Weights of a small segmentation model.
Model: 2.14M parameters, 64-pixel images, arch unet, activation silu.
Training: adamw at rate 0.0018, 13700 steps, held-out accuracy 100%.
Data: trained on dashed paths with two dots that lie on the same path or on different ones, 295000 training examples.
Rows from block 6 of a small segmentation model, named by matrix and row number. Rows with one number belong to one channel. Each number is 200 + 30 x the weight over its row's rms, rounded and kept within 0 to 999. All counts start at 0. After the name is the row's rms in percent of the matrix's.
After each channel's rows are labels from the 100 images, of 14848, where the channel reaches its highest value: "responds to" is what is common among them. Only what is clearly more common there than usual is listed. The data: dashed paths with two dots that lie on the same path or on different ones. In brackets: how many of the 100.
# convs0: first 3x3 conv (model.mid.0.convs.0.weight, 128x128x3x3, standardized in use, each kernel summed), inputs 0-63
# convs1: second 3x3 conv (model.mid.0.convs.1.weight, 128x128x3x3, standardized in use, transposed, each kernel summed), outputs 0-63

convs0.127,126,185,259,267,195,228,203,178,174,175,139,209,175,169,224,177,196,231,205,229,176,236,169,208,189,221,215,217,202,183,214,271,235,260,229,199,207,281,270,196,194,195,271,177,222,232,239,248,174,190,216,213,215,178,167,145,183,262,175,182,204,255,202,235,224
convs1.127,087,185,244,214,219,169,223,193,185,202,261,216,186,229,186,198,184,247,176,185,185,177,212,231,177,203,178,162,175,204,223,178,220,211,190,200,164,200,198,196,210,201,215,187,209,180,126,217,205,221,243,205,214,212,262,222,199,174,246,326,220,168,178,200,158
responds to: short paths (61)

convs0.126,107,199,189,214,185,220,191,202,227,192,223,184,229,241,200,220,209,203,179,174,195,195,207,199,190,189,166,193,214,207,180,186,175,169,206,199,157,149,148,237,178,165,171,197,241,180,142,148,198,213,192,193,177,218,254,247,214,188,189,211,186,173,183,195,180
convs1.126,112,191,217,269,229,206,192,208,189,175,245,196,228,154,187,204,181,201,137,249,264,156,195,172,199,212,253,210,207,203,208,168,214,212,226,142,169,221,191,177,245,174,207,239,179,175,246,168,220,194,167,215,177,238,197,202,244,165,215,220,209,211,190,178,207
responds to: short paths (60)

convs0.16,112,275,216,208,123,240,168,133,163,164,170,152,144,167,227,174,133,213,205,158,201,223,185,189,211,202,273,239,241,242,161,219,227,215,213,219,232,193,211,236,190,222,193,180,199,197,197,179,218,214,216,150,213,185,225,189,174,190,147,204,270,207,225,278,192
convs1.16,095,223,183,195,200,169,204,158,221,169,224,257,198,184,219,186,223,173,171,182,165,201,184,204,206,176,206,176,191,165,237,195,218,210,213,173,176,175,191,209,251,183,171,223,222,169,206,215,209,245,211,183,192,235,201,255,161,154,224,197,253,251,173,148,176
responds to: short paths (66)

convs0.41,083,207,236,277,203,242,150,184,212,270,312,202,195,214,206,231,200,208,240,203,256,226,208,188,197,146,218,200,161,211,203,205,200,189,188,170,213,207,198,179,226,178,216,201,204,216,106,201,145,236,195,187,213,225,213,213,208,226,159,123,225,202,192,229,161
convs1.41,091,174,153,172,222,183,234,202,232,205,217,210,202,204,234,214,221,209,190,211,206,145,231,176,194,240,207,231,267,209,216,225,229,223,235,120,215,243,133,239,176,195,168,202,216,197,240,230,230,226,174,173,233,254,163,156,214,216,243,252,201,217,161,206,244
responds to: short paths (72)

convs0.118,093,232,264,245,193,257,207,180,173,261,245,186,175,191,202,210,195,215,224,196,216,220,204,203,188,206,201,205,168,209,188,219,230,219,212,194,232,197,196,163,198,184,216,168,190,227,127,191,161,209,201,157,207,207,182,187,178,276,94,180,183,201,185,229,184
convs1.118,078,213,172,257,224,180,243,205,214,215,159,215,163,203,252,160,161,198,175,172,219,165,235,165,231,227,251,203,245,225,224,269,263,161,175,182,264,203,204,213,215,184,232,214,191,242,241,201,201,161,234,168,188,160,205,158,214,249,259,140,200,181,196,196,192
responds to: short paths (60)

convs0.29,167,194,267,234,195,203,185,188,194,279,275,185,220,193,194,184,187,191,226,199,147,203,174,202,202,198,224,185,219,182,188,215,203,284,223,213,240,260,272,226,200,243,273,198,213,247,203,267,209,249,234,205,221,183,201,204,207,204,200,200,208,206,205,201,201
convs1.29,114,237,217,251,248,161,206,187,191,189,292,230,191,190,173,196,207,130,213,178,131,279,200,196,168,203,157,183,154,218,238,207,197,237,189,201,212,218,231,190,210,197,219,206,238,193,189,211,186,220,202,223,251,159,173,208,180,223,196,294,175,189,216,188,223
responds to: many distractors (85)

convs0.31,082,195,240,216,213,180,171,192,183,236,159,214,207,151,170,177,171,197,234,201,154,181,184,257,213,197,170,212,261,196,184,194,196,255,201,237,229,251,242,233,213,191,211,220,205,196,173,189,198,239,214,199,212,203,226,201,204,189,210,200,204,210,184,196,197
convs1.31,095,210,201,265,264,201,201,157,207,164,248,231,202,218,182,259,223,155,231,187,187,252,185,209,172,221,173,212,138,229,218,244,200,213,213,205,197,235,210,199,225,205,237,230,225,156,173,195,199,224,230,211,190,172,240,214,174,195,212,270,177,171,215,193,250
responds to: many distractors (80)

convs0.46,142,239,210,228,160,200,158,181,181,191,165,188,200,177,232,220,209,233,199,189,190,229,158,173,145,179,182,190,214,193,187,232,116,243,189,210,175,262,262,198,244,237,231,224,199,182,185,241,196,243,245,165,189,161,211,210,239,245,208,231,146,180,228,155,232
convs1.46,101,239,142,230,208,215,211,224,202,199,164,191,230,234,196,243,249,215,235,133,222,148,209,233,196,182,145,174,164,198,182,240,220,152,190,180,194,215,266,150,246,180,214,196,211,217,247,191,217,196,207,227,181,230,234,259,179,242,187,202,201,209,231,226,199
responds to: short paths (86)

convs0.23,084,239,181,162,200,186,210,144,233,168,198,185,191,193,158,180,192,170,166,181,202,182,212,215,214,240,227,203,212,246,167,155,203,230,205,204,221,178,161,220,197,194,204,231,231,190,234,222,198,178,175,203,186,206,181,234,115,141,195,207,225,183,234,266,221
convs1.23,099,229,179,210,189,184,188,133,155,170,149,238,165,179,243,155,224,159,147,183,218,196,175,221,207,197,261,166,158,153,209,176,200,196,184,186,241,180,188,189,206,176,158,177,193,178,197,209,220,257,154,145,224,170,181,232,111,214,199,177,199,184,190,168,207
responds to: short paths (69)